A small image captioner, trained from scratch.
Model: encoder patch size [4, 4], encoder width 192, decoder layers 7, decoder activation relu.
Data: trained on simulated grey scan slices of phantoms with and without marks, 245000 training examples.
Rows from block 2 of the image encoder of a small image captioner, named by matrix and row number. Rows with one number belong to one neuron. Each number is 500 + 25 x the weight over its row's rms, rounded and kept within 0 to 999. All counts start at 0. Numbers have three digits each.
After each neuron's rows are labels from the 100 images, of 14976, where the neuron reaches its highest value: "responds to" is what is common among them. Only what is clearly more common there than usual is listed. The data: simulated grey scan slices of phantoms with and without marks.
# fc1: MLP up (encoder.blocks.2.mlp.fc1.weight, 768x192), inputs 64-127
# fc2: MLP down (encoder.blocks.2.mlp.fc2.weight, 192x768, transposed), outputs 64-127

fc1.372:484509518465544460503500504506515471478470493494525552510532470511545495498508512499485513475523526489474492508500505474491522485524493511545461500469476523516460474500475491481527477504458514
fc2.372:456433461506482543469531496508510512456491535507461552499509516458469499491519462511545514507521514517517498490535496519521554465530487486489524526506547477475516472519525477459524469512506487
responds to: head; bright spot

fc1.704:481497509486485511494523473504467478555486491521509532471509521444464496533496474560519546469481479528468462494491537534461439526472476477478496518507485462515500469470540488481503512498474529
fc2.704:471493506481488524541467475507507518470532475500542483498520505487500490545494506473475505528482517487479552476467531482522461459467570501537461533503503506499528523494492560506493516512542544
responds to: limb; finding: crack in bone

fc1.566:505506481470532515510504518459472484500510501498474477510472506455544496492470544449504484473462503516491478479487473537519470542521503513476492531475483511480485497506493444515523493532490495
fc2.566:488543480508486454523530501460514527544473468497450497504523543497488488454507527497507525494528509500454500443463495474482518491438476488501481491505524479510436473465511518472452488510478495
responds to: dark spot; belly

fc1.181:482500485548521544532487486537480490467514508499492507500555459455521554545524486503490507446478516534498490487482473489509548535556461498500493499544515509503473491503516491540505493549468471
fc2.181:531476506466497492516501479508522528517459492490515476506500532491476491495553552472493476526489492514461449505526443506489482512530526515484489516512520536480491477544475485483503525525513468
responds to: several spots

fc1.283:509498532526487546515491513535489490528520528518526512543492462500463480504465537513478499492516469474489524491526469510514498524451489494487500496565486477519474533475488494480491504480497489
fc2.283:487487501514496468492498502531526529487505493496486503490507533505519517518516522495499495545504511495487489564529528491489514491485524514537484495534445515480474496462497443549494533506480495
responds to: dark spot

fc1.538:505509493524510541502542464490515489471522480497466475436470500469529503510490499521464526503504511459535471494497478508440508462470490498464512499503484495462501503464544485520490505534479500
fc2.538:476514499470536485527465548505512502519521445508506521474444472500487492538506474494473496490499522489480531509516508477546456525515552498510456505487472492472501476527544514495482501501505530
responds to: dark spot

fc1.668:499446471449502506507500501509482511499486504445477459470485495511497466484474522483500532486429499488474497474482514529511501506540493522467527471460498461460465485530517475514515537492503459
fc2.668:500502529544497512499486498502525504506521501516470498504479487502511479522526496503516481493521464478525506517527471468525485536456495526509485493481520499502508501500513509561478433518461495
responds to: several spots

fc1.195:519474462503501523515510539532488489519493533513510478496503460476512508477453482495480484521501480517508490476489481479509509495501519459489510497522497496521461446505494515516510499471467490
fc2.195:452480464520459483505459467539511494477527508489477485503534448523476467477522437460475507490531475501499492477487513453508487468463522514496527500512523505498503510516523517469441488491489437
responds to: noisy; belly

fc1.752:529468508525528492507502471472513475488544484467517487491449507464484460454493522518532478519502500456501474549505526523487476482517508505485512519529492559512528506486516500524494498510497492
fc2.752:491544465506472504496486518470494486522535519492467482515506536473478512537481516460547529501508549499512496514534510497465439489472494466505476494533472465466523455494489519504508546467503505
responds to: limb

fc1.438:450489541496566470534485487480481512487482520482530509520448450518515535465498505480454503512489549485485520528508520506527499486521494480495503491514455509499531501496471494515509541498454490
fc2.438:517501480476501533523497491529531491479545491464473499496557532503461507523502502490468536536539488512498524476555486499548477484520500497531454503494498491495458460545512539488497517488499482
responds to: belly

fc1.646:458556502465489454511474501515536537480554498473496497462506485522488517528471524534549542487508466464473494501501485513495472474509543508489527471519533472516501497524501494496539531521550501
fc2.646:463509518518519517500483516449461514500495453497483529522509528508525446509481485502532483508525507521472507486465515471531503517508492511535538502460515517508511503538482517498524486525420530
responds to: ring

fc1.621:497470489553468463486495494486469470467517493524516493447498503519519501536529522488496430518491543484505564491498534440499524491456517512498496540505486494497495546466470458507500515465512496
fc2.621:529489534486466499493490500498445530553489457517558479502514524505486509546468532516512502498499515513502504477512530548488516485473523494492446491499465475505487489478501474481546528506491525
responds to: head

fc1.545:511478516489494521505509479471494476507554487474486484512500472490464539477536505512498467523504536517479486505472513514522536549546485510509433541530523539477463533522506476485485505538467508
fc2.545:517486491479506464541498476522520543496493522505484501472461456489472484507485502472478517548485507475496477472541504504529492492488443506487444481538518443503551477488506500523468509508524488
responds to: chest; low contrast

fc1.507:491509524492478535466466525466487491534553457496513502501460535533532532515486506464547487487496461505488498482448450467474480475499471480510476492477477467492484507463504486537480518489485483
fc2.507:456489466523503482518509493517480502480493492482523531488520479518483468512496501506467468514472540496483514504472507534477505496528525460506527472551469510492504506547479495519484504519473487
responds to: noisy; head

fc1.418:506540472510492481503497456510509497546485487470496534489560513512504541514540500474491484530497524456516521480484530464450565517511492493482529485528541534491473519492531503510518535445480550
fc2.418:488468513460509500512430522514516496511526516468476459509500462474515489481464504487470490429544546519477524498493515481543512539495509525502532509470536546497517481511512512516474488537517563
responds to: limb; several spots

fc1.286:503504496506540556510482481479497479497495504485509483422508503550524501476499497504495495518517467531508467468490518472524486479592505489513507471510523491481509459498532484478475517468514441
fc2.286:516504444501476507510499505504480478499505466510482513498529499484467491522475474477493477513506504444472519515523512506515496512507468519528472491521530523521497497514491507536527470520513524
responds to: chest

fc1.369:469515475510466495495438505516495540515563490525474471497476523536504467463500474482472538505519442480526493468525507498496481509480492490462479516493528482487458470446457475474470507544501521
fc2.369:485495472551497478505541507459504463451503527481454492468511496470478474520492503523467507569508470499504524494543517501503492480543492507497522484521510487463493530467482457510498520459495496
responds to: low contrast; noisy; chest

fc1.446:541490490497507465540505523485472487547530485528518517500529506472511519463493486535473484497485462502485489492504478506473507494495514527489499527530498460472501502500476505478480507505520538
fc2.446:504505467473510489515505529462501510474509484473496491525505526507513557490505531477468534491444501458505492528487503493499531549464519520525470499495524539519468469458505518461532515458525493
responds to: noisy; low contrast; limb

fc1.235:516543482507505495477482489482481565454500493502507531520535512483508476492503450475464470512541538539460490515518521474495506480521525510476487508531518510514525498544478483519507539459543531
fc2.235:480455483491508516480536476485499472487498504518509488532515546513501502501442502523484518459475482483532559477444502504481511563501482522506498549518519528466481484502546499520472523491506517
responds to: chest

fc1.98:507516527510502478523498467503516510505477498516470517516521481468517491533504457472481508514487455482483509470497496529472530527546524519509522516469485490521530499484468502534491539530513507
fc2.98:513501505498510489507500516536495475487501474514517507507479489446488447483480498528481457491504536511485512492550535472536524490494522465529508473422541455484458463494519493497521497484465489
responds to: chest

fc1.469:472471442492487522489549522495480458511470488475521490522502472487552498492487514515523538495530478458504490506474487505547477504521519508518464476492467523522502501520538477478466540470498512
fc2.469:499500538541465512541509477508456472540452461525490519528475488528446490448496467472513514495528479501530524559505497476509480514495517484464491466503506513465501490495517537502531512526497521
responds to: noisy; head

fc1.629:478526503420504476520484529479501511504505527458518507519480474477524488498504566464515483482520554488453472501522485509517457550483524515482474504512481493479498480484540451519494506477527493
fc2.629:500497474498508526500475506543504475491452505534552528521505515513530488475491512495543500486534521501509511517488504464486494470508519495491541501497475531534461465490487393499466526460506522
responds to: several spots

fc1.198:513524494445463491499497509506479504448515475483474491453466516554517483519490514543524512481476506477492499522506492502532471482538485489528499545455508531488495507539508488470525456508532460
fc2.198:488521466514496444450493497505503520486519534493491523514503537508500456485458505494526499480551473538476491488493502500486510513507433490509534455515531488520476490507480520484481473511540537
responds to: dark spot; belly

fc1.427:502536522511499463476440536457508495467490440462453486512462494528468465496493488512494518507504474492502446524508534482499505503519520547523484514508516512486483493454511503505526502550523545
fc2.427:520448509515535478485542485504516484517518480512529532528452511505519461511471491503501491481483423507533486525501554520556479505488495480528503461500522488534542473556499548465495478460512511
responds to: dark spot; limb

fc1.270:513520474526511479522468526495514540510482488497517486476546485488479496517514493493509491518470503493497461501445504494518474519539504462449520581487497469523453527530492516522503551452490494
fc2.270:475513470494517515476481496507528510534472479535494553514451528487485514508482504499556472498497464510495463558493523489488502481501466548493530513493482506486486517499498477507460493513511465
responds to: low contrast

fc1.753:472545499519510483461426498501493541483502480514512500434533482524485510546469456503543511472502496471522528487474462460519503533522511543468497533488482523518476469494470524522525479510511503
fc2.753:508469544475489476485510471531495508566501487503511572506455495511491516505465487490515507484472505482510473504526484492460479529474499475516496489479510469455480486502508503529521556471515475
responds to: bright spot; low contrast

fc1.568:532507530469525528548483495505530448489516503506474488482552500478537453494498473525546490520514501500472514492498489456503480500514552544493519480539545549500534506506460486525523508526483510
fc2.568:491499490510518448487483516536529536533448492537565491501464478510475490519531537529513525519514455498477505486548477504496534498495509499500507493474521483550505504494556534503507522529468484
responds to: noisy; low contrast; head

fc1.220:487444506515481508490494489456496506507445527480536497472523510494499526548517489489514475481459492507458496475542481501501544493490516480491449504523475469503477469468505496482541509488477477
fc2.220:508517475504485497481467490471467464496493517462579513480482532470474540526508509557491527531449508574496536535515504486498449492490516465454496523515435530520490543475525523512461526465509519
responds to: limb

fc1.44:493514514502461512480466508520547534521445507491458492510476535486494486492520499497459532551503461538478450547473490502499493486460556491485566501523496517546512536536526520554502492504487455
fc2.44:544516504526480528504560511487495488460510474509530497489464486478488487483480466472514498528493508490522496504486535510497506494497506491521513495574494469498473537490457505519512461506538486
responds to: head

fc1.173:526547485565512498471492483471520524543465501440503483490498531487474508493506489491500537510527513495518538518500464469494535505437476515492505449499497497496489544486513525498511489515460489
fc2.173:491493503481486520470492521486455487486508475513503473503535468517471466448522515533515534524491528518467477495492533484477529484471479558505533521495522507445530520523528489477475481490456519
responds to: bright spot; chest

fc1.677:456506551498508508508502477477491494493486478518514486529490487516497534446499492519532500515497515465541516491457512476488546509502490507524536493481542537533540541519495475495512548529555545
fc2.677:512510519484502470486547544499499485497490503496505466462472508505519463512510530506468479497527526496509493488494497508501467550434517413543506508513489458523537473521494503495512507487503478
responds to: low contrast; belly

fc1.589:506501500516510501499485514512536535498506473457486491474482504516456475493543496475516520459509498512510473530459489484508514489506484456481434522464487531522509512496495550507543476512519528
fc2.589:465512498521496473458509472506472483524479511486471475519465530512518499480527544485521486475511482534495506530505516494516476531506505542511468509554510565515501540561493519493498499475494458
responds to: belly

fc1.69:488524481519490476490484488487547538454529511473504426546495483497492501474507498486543550510524493514512496523512501481482516517461509602495520498485484501506541548529477510520512457489465485
fc2.69:511528479461530481489491500510511505523501495520477520500454461455477537526498551536486500518515495527499469478446486516464498540451517546511511504489529490475503497483554531492481524511494450
responds to: bright spot

fc1.653:490470479524536515457479505534491528504499489452465473486459443541529480501530557472500507485483486507519518511495489508535496497493481519459492489468468516511464501529485514496471460476492516
fc2.653:482508507523493491523535509484509500485538495485521506503512481479470486475473469495479527498499539495494461464554493522504502479445522483503489533498466491495499472463500525480529505499517503
responds to: belly; noisy

fc1.528:510526506505530477501500474524481500463477548515516515480486496485510453501444502492450497561487477550512490470505508495484495498511485500508529502484498481555487522505529534538437478492503464
fc2.528:509479516455539489457468556519454521520489508500503498481498462458487488464526526519482520464541456494461486505537492506529511478522463494517500494475458504499487510519465459482541480476465524
responds to: bright spot; several spots

fc1.640:466505529483485483483472494492520494542523504462482527479539530530534548515485554521507470477491486496448501492539498471527508524524489460513483509503479494468484480507506500495537506477507507
fc2.640:518537500478473520487536502488481492475481483493565570515458515496507485513490531478470507514489557529520466525446524502513472458481480468478501508521481492491483503454462512522523524469478562
responds to: noisy; limb

fc1.466:475490500462488507490494513516484518513479461464460501536497499522499523464478500499489502479510477489482486484490498510509448521519495520458494496494523487520482514468524511542485456470504471
fc2.466:497510517571512485505471539423536560520483472501468474482553547519455471491528499497493461487484483502423456512502529517509498495506520466497516503529512457466493480530468494468491541465479520
responds to: ring

fc1.496:513519499529527470509519484483509538541480530461518486564484483501481451461470500549499491483514533492474484473522538448495482501510556495468438515510496480499518458522506506501482499518520517
fc2.496:503454502487471498469531515483502506495514528507481507487495509535519555494538485505510479498529442522510522492462485487511512486458545502513501505496467448540525528502496456473540538458489504
responds to: streaks; several spots

fc1.343:503533480495502509504504488497454496527493521467551542546527460461531501543527511496494512513477487498449484456488513496490467496528522560451529483513509483515516517515484477492498491481498460
fc2.343:519513526520514467488519531484501482505501530538428461458478520486461452480513481480504496514484477491482466498508513511496498525507546494488541471474481523498491464503503512483477499561463497
responds to: bright spot

fc1.516:506528518516450516485475476538491489501445506533526500515492490473468523491485507544528527485505491472467511472486459452497456496495518526517495530509498555509474506485511486531500477486484484
fc2.516:547461522517529472503491490466513482488511480542483511476437542547519470518413502469469487466518487489524440526462515495541517473505525499536495480500520471526455513464483511500514473508522456
responds to: bright spot; head

fc1.118:492464524507488472467515453491481466498518483502483472522511474474485483531492471515437509510522489495485462518476527502548502481507526492494520502493507508507480512469487488500492525479555483
fc2.118:486512479485493455510500489483484520528505491510491511450522481504548488461495481514502500493491515487485475523449490486508492502460487495524478531507526513494492534445486528470497470494493512
responds to: head; bright spot

fc1.31:486463500549545527479534539497491472484473510507496494521467482501505475536473504497555483494499529533487518512445493485502522475496552489497497470538521476480516506535485500532492458430491510
fc2.31:471493489540495475489485487508500518512501486476552505549544484541495514532465488511504481531464531487503491540515534511511518484469518512486492476504492508475496517480453522505501510530476466
responds to: chest

fc1.535:499472524523476494452484498492502484535470510499527498493498521474465497512485463520501501556520527508508549544543508487450480490490480509506522506509463492488502508454444528470488534546482509
fc2.535:538499499482512554519495517535526531456491460527534495501498535503506511521511542494539508472499492529477468528512543485521542522516500532493464533489502483498530498512499495556505500498492512
responds to: belly

fc1.290:475536505495486493507500515500444531507478499452463455475464503510519496502466480544532521517519520490495463438476483514481536474504499490491521470510500508517471489509446538507473470495503527
fc2.290:534473462538512462528518515492499532525510515541444518523443504461451461492455487536498496509522473518498504513498487466476489514445485506514479501476508559495544478511497498455521494489437516
responds to: low contrast; part: chest; bright spot

fc1.745:531522491510497461471512440474500511507508488526469511482537500502507511468477489534506483502442517528523506531523489495501490505538462496507506476500479521470485547508494502501481480521504488
fc2.745:573532493528477496454459499491455522449532518470491499467476554472462498491532523492479551463538472474536486518521471492461480450514492503514503477503516497500477539489512503500479471536538505
responds to: dark spot; side: left half

fc1.15:494502496490489540477511479546519524471497475493521499482489498505525522488493452507522493472483471519464498463515475505527510529500525508552538518503497540525531552509517524531473520513532464
fc2.15:534516492532498469485508528499504530473516521480491519512508515523506477519513450479451496480507556521484463486497497487469506528478514548500511489467508465535524521510490499486526474515504504
responds to: ring

fc1.233:511493496522510518467467488512517530501487493499534519541492484474525498441514482519516509468493510508493492534508503519514481495509453495455515478466460461540475445532505525505524523495547507
fc2.233:475525568491511503498501495481528458504488496450467482488515510485487484468494529504475487481539471462490504518494516514444529501506546529503542450470563534488470490538452457514465499493495497
responds to: chest; low contrast

fc1.194:482473492489466509512473520468488481506492483520480497498510473492453507493496462477504476472509487475571559485488503520492525488447539508523532498521507519505487463482502495514459516480454445
fc2.194:512490499490514479458438527529482528512510450514467472500547529501496507487487455528467466490482474502540485481496566484507500512514531547472481479484513502493496468464523488510535460537498473
responds to: ring

fc1.248:462515465536514513513523524479482514548522480520510506464533505483494458486522494491484527518514515500496489507526470546558465478507488489481484507528503491495478516535500489535513496510500511
fc2.248:466509474483482496518486494504493492435486463466490479481461473497457501500493502542479495497443522562493454476523507514487517469488512518465572489487539495504479502491485483511465498507514478
responds to: ring

fc1.337:509496514506522490489490508508490484500482515464499506498477522528524526501549529458499439498504557556493468474441467526499491495460483476483483524525443524529469518514484465489478488493444532
fc2.337:507490467538502486483494525484529511504487536551521497495473482500450504472538478509536539530502509470487492476484502510497530513441478538451484529475515487474493511499485496479560470486478536
responds to: chest; low contrast

fc1.153:466511499483488522475485503516526523508531496511483510528501517475483501504541465467508505518525470519487501510507521488481447528503491490465522523447491522529538497504526497480483487507530506
fc2.153:475515503505495532496503500504462487492429492469551508514522532519496531515476472481538491465465489525471478492489507508499504476493509476516507470507497525441495505531473450500477495474528476
responds to: limb

fc1.400:516525513504488481474469506506507539503533488477474417555498486532508499497518480478489503536532506464477521505515488505481504493543465492512457561542477484524510482515536468470527512513518462
fc2.400:481504514522475511452487502511469498520511525495558595462499503441508498489491493499489529475504435512474470505533504481449554493491493525523524502517484512494513492466531529482463484516501513
responds to: noisy; part: limb; bright spot

fc1.700:515440530490508521505480534499497510494530487497557469530484513452524480478455489514522528503521468512512522548507526548508499482501457526502482463535504447483470523502494455509481519490508487
fc2.700:490477497547534513495486526506489520540483530501537528516526526504506588487491520506493501534481528485469492465560459482503526525496488452507475501483460463505496490521459504510543531515477496
responds to: low contrast

fc1.465:492502515551471507513543476501483446473495475474489496506501511529490494479443569488514520434477491515486463527530504496507489501514514535513487495511529600521497502451509518485501484459527514
fc2.465:520477484497549513503490518534494551505494476545526512489481488522500516471537490482450520435503472481477499478457525537534506474487534478579494483491506465489510484511456485489516529521496460
responds to: bright spot

fc1.30:473515521494511445523487508527501495539513512515542489462486449575505488476474547504491496454503494513484511500527509470509421521518503479518473501503466493525480458476497487461492519504497490
fc2.30:486506530535532500511517504490494470516516555495485501496459549505540480475526532509465486517469468513509497473547515495479499532477511435526480530534501518478516450465499506464489510495513534
responds to: limb

fc1.736:493501503489493520523453468429497500476507482537512508494508514462441545480495517500547473514464539517507469500452517520526522521521493552468447510491481478459483511461469498536573500492551478
fc2.736:499470464483461491507501523503521499488540508520496476469500530562518496459485536510478471486491512489525524506501503485521531493528531472531509480525493513519568500489548462488461518516508513
responds to: head

fc1.366:464511509485474487479489472502486503528465492503483503504526506500480485495460502501481492504508520524495519472507501505526520461443551498494486505494515512509528516486499493512462520492475544
fc2.366:494496440530522496477493511526464510488468530461501501544541500487482487486548467527522495468534519469477490527481501503494480507551523477494493478464485493456493505556518519487481508474506515
responds to: ring

fc1.701:475530506444493519514497536507513500516480476497478488510492507435509486526499494520464524508523495482462486502491522506477459500476472495521550535528534536505516478504526495498471560535500502
fc2.701:495507477510524509503464512479489538487509492522533467486491467524539506531500507501495450491487549500496493470532509476519516527504485468520460545502509504491520469468495516521527519515493496
responds to: low contrast; crack in bone

fc1.340:538502519508529523532491507468464539494503513462464530487489495481519470473516499493489523497460518463513526497518522471487491540486527488472482524543490499485517481481521506520515475527513483
fc2.340:472500510520461495505500507489523546491437454495476494483520503519506490488481522480487523497500508512477443503504512509556479471511470492548553506493488512492519538508494555475517513445490508
responds to: dark spot

fc1.619:493530531517492540493519526506487548477505466480486480514442521506463454542461461528502480521509508530500503479535530472463512517473493390506515485512459500502515506531530515510527503518498548
fc2.619:535518486540492491522507482501507465530524456525525486499470460514520496455511489494498514481458513512474495501497445497544479549503483515491493514476486488496481534476478569453510539498535543
responds to: limb

fc1.188:463487483495483500504502523539510514493511531419481505523528486507523522478445515520509487478521499515505524500475503526533499484474503498481532493460495532469503480448518539493496508459507497
fc2.188:500546482488521520483512499496489482497496480520474509463462527484518506487468559509541486460482510512518491518482506496484501466508469533533507524466468468484489498474534471445476497530498520
responds to: belly

fc1.553:478466470475506474488498498490504508492532481508485488490500524519465470511524515504533466509483498551514518514498510568509518500478491444510509509492485494513496483493496468524507505535500477
fc2.553:496531547547540484509503482571492493519452538522543504491517477498527513482508542524490530474479495526430491506516487459532515470503501554572483523490503567478474500480505487495513488434500507
responds to: limb

fc1.202:480488504511480508484521508497487495507485514530490462529454485484522481488454494507486455523525475468504455489526473545511533512518526511519473463533487491476453500564490457516521478504467495
fc2.202:515500508504484504537461512537475511518479557529507502485490489460453514476533515494468564514515527510491518515502495527514493525485503512464525508420522510470525508473517516475533523525512485
responds to: dark spot; belly

fc1.509:510525490508520525464506509492474516504511493474458494489486505474515506520508518523501492501480496505500490490464489485425559499484504556434482472501485485551477509531488508488519501523509507
fc2.509:534532508527537486524506509474465486524510507570505528488507498510475505463479536538480520471563500483512468517510493496513481484488473496553512480473506509468523477515484482530494480454471459
responds to: bright spot

fc1.256:490496514491500478455462515463499481510489552508487524451509485515459494503531506513467481485509472487510483483516503492486496438515496486478470496506554515533490499503516486498538477463499501
fc2.256:527520508509473524472486516480492498478473502509491519447474455487530515520452532532442481552511519562511494518552531467484471527495513522451483484517518489510488521476521522510450523478506490
responds to: streaks

fc1.682:528514513493497505491500497483518450508518492493512486492473517486535461467501518489529470519498526495513539496463519520459506475518508535493482494497484462516494504502445513503511537559510491
fc2.682:461542520505509465509463473496491488534525512537510531511471524486462493532505510517502507548489479490481515495466516525529505512478483468505491516517504506497494500508507468465474532497494507
responds to: low contrast; chest

fc1.623:483477494533510497441470492482500486530497477492510514483506514491541521502463521516484496516492481513485507475447554482507481497520475521482487451558477498463534482499449511530511460464479505
fc2.623:503530550528494506497514510474503489504462498505542493516492496531493486531462479510482572523468556488483495493506500485469516513464498485458460504508506456491486479497462514507486534470542525
responds to: head

fc1.762:546541510488510494491465464545506465489499488476446515506518486512521508473489487519480514510481479502508503490546543542514480522525495515496464508511449505510506534497533472451516437510539500
fc2.762:480530498496536474502504528502487562482478486470486503512545470521471526487509492504514531502510514510474516470474491467565498564508484537546487496505527479522501504515468547516529532469491517
responds to: dark spot; side: left half

fc1.748:513486502497507513495476470484516473511515551480463515507459481540486478503500464492480477482464487484472502506513489558479504520544515491462519491485504523497517537510487458511487465517512513
fc2.748:538511489451495469486445451503465571504483527497443493506489490464464507544517487535514516488500479498507511494494501524508474550466482534495452487511511534495484497475532507508439497525482475
responds to: dark spot; side: left half

fc1.154:472462556505504508467527514504551490486461466501548538490525515500506486463489539465515491490524468517523547510461499491482510466565485547522482493434521482513531493448503514535484483454511513
fc2.154:484513484558520476522521507500473503542506491501516488502481451548528524491514498546504478488456544503495505483496462512510469512481471504449530508507463502515501513549491538514515495484490468
responds to: belly; ring

fc1.84:464454464488476466514453514494489485493507456504439461516511508487477488486549497536458508473499532524492490462525487479492545478496493465534561517523496474492485532514483536539498491511519523
fc2.84:497450474461482505441524524528506511531470495498556474526495483473490494482486506479547492510496483516484489498438525485469521499531494525427488549501489464489504515533524573485486469457517504
responds to: several spots

fc1.265:518537464441456517517494477441475503474491495534461557472548513541455515543537523492528507506509494512448495496568450463515485490502533503464474464446484498459496503532455500488509486494526514
fc2.265:475477475486510494484489512479524513513535529513502479547524520505526488452496488518514522520485519469485552477535501492500525481500465513509498496460470531559470531474524470539508505491502500
responds to: limb

fc1.413:473502507455499508489503473501483489523494509499499516534469474520559516450478517453556486540498495501479489482505516469549514496525465526476471513504437509502512486467507507496502536467468488
fc2.413:502473456491498487511516504536462489485496473460511452548521431539503587512507514515525471516512545507491488504521471464506456523533488502491476470483538496522486500489485487493473496548503497
responds to: belly; ring

fc1.302:496503466430497514474476499480553495545504526513529524458487500465505485560508476493436510505512467535476462543490519503509493464513547491509516535519523495487509454501526490512485496442541473
fc2.302:499498480490457530508469495513497489492545518500469530490486501542495521507563531547463506498513451490492559498504557510478492537442495490527533486464492527473489522476470489439490514509491477
responds to: limb; crack in bone

fc1.483:501508524526495496502460471494479490503488464497500471529475526463502528472478483556529475505494499505469501527446500498515486489465505553524517518542517534493486488482519492519535498488503524
fc2.483:524513508519527490499493499525507499520482531520511518491489499505476504490538552494488475490501438520526534503498522480509525522444487518488478433492482469493503483468487526513496507534492494
responds to: bright spot; low contrast

fc1.681:536542485489486517535459503515512508528470503511488483504466528483517525486526454441538480541462530509465521495508530540523497486485460468503500456524472513493491486522480493514505483469522518
fc2.681:469493513526471470486496543505539499498489498549506547506495515502469453472477499511452494485503483493544546540488513460485497494527488521529455502495462513486477509488546490483494487476481502
responds to: noisy

fc1.117:481513510440502461503517531501497532501497493470459460515437515528481494511489507486456473483529480513523514532500469530521469493489468490484517530473483485481523482490497507481489482524536491
fc2.117:525511482539499481474502500557515468486506516497474479510508498530491468525535482501541507525451480461499493474522487481487510505503523528498500475521491526532485534555527533513494464519535480
responds to: low contrast; noisy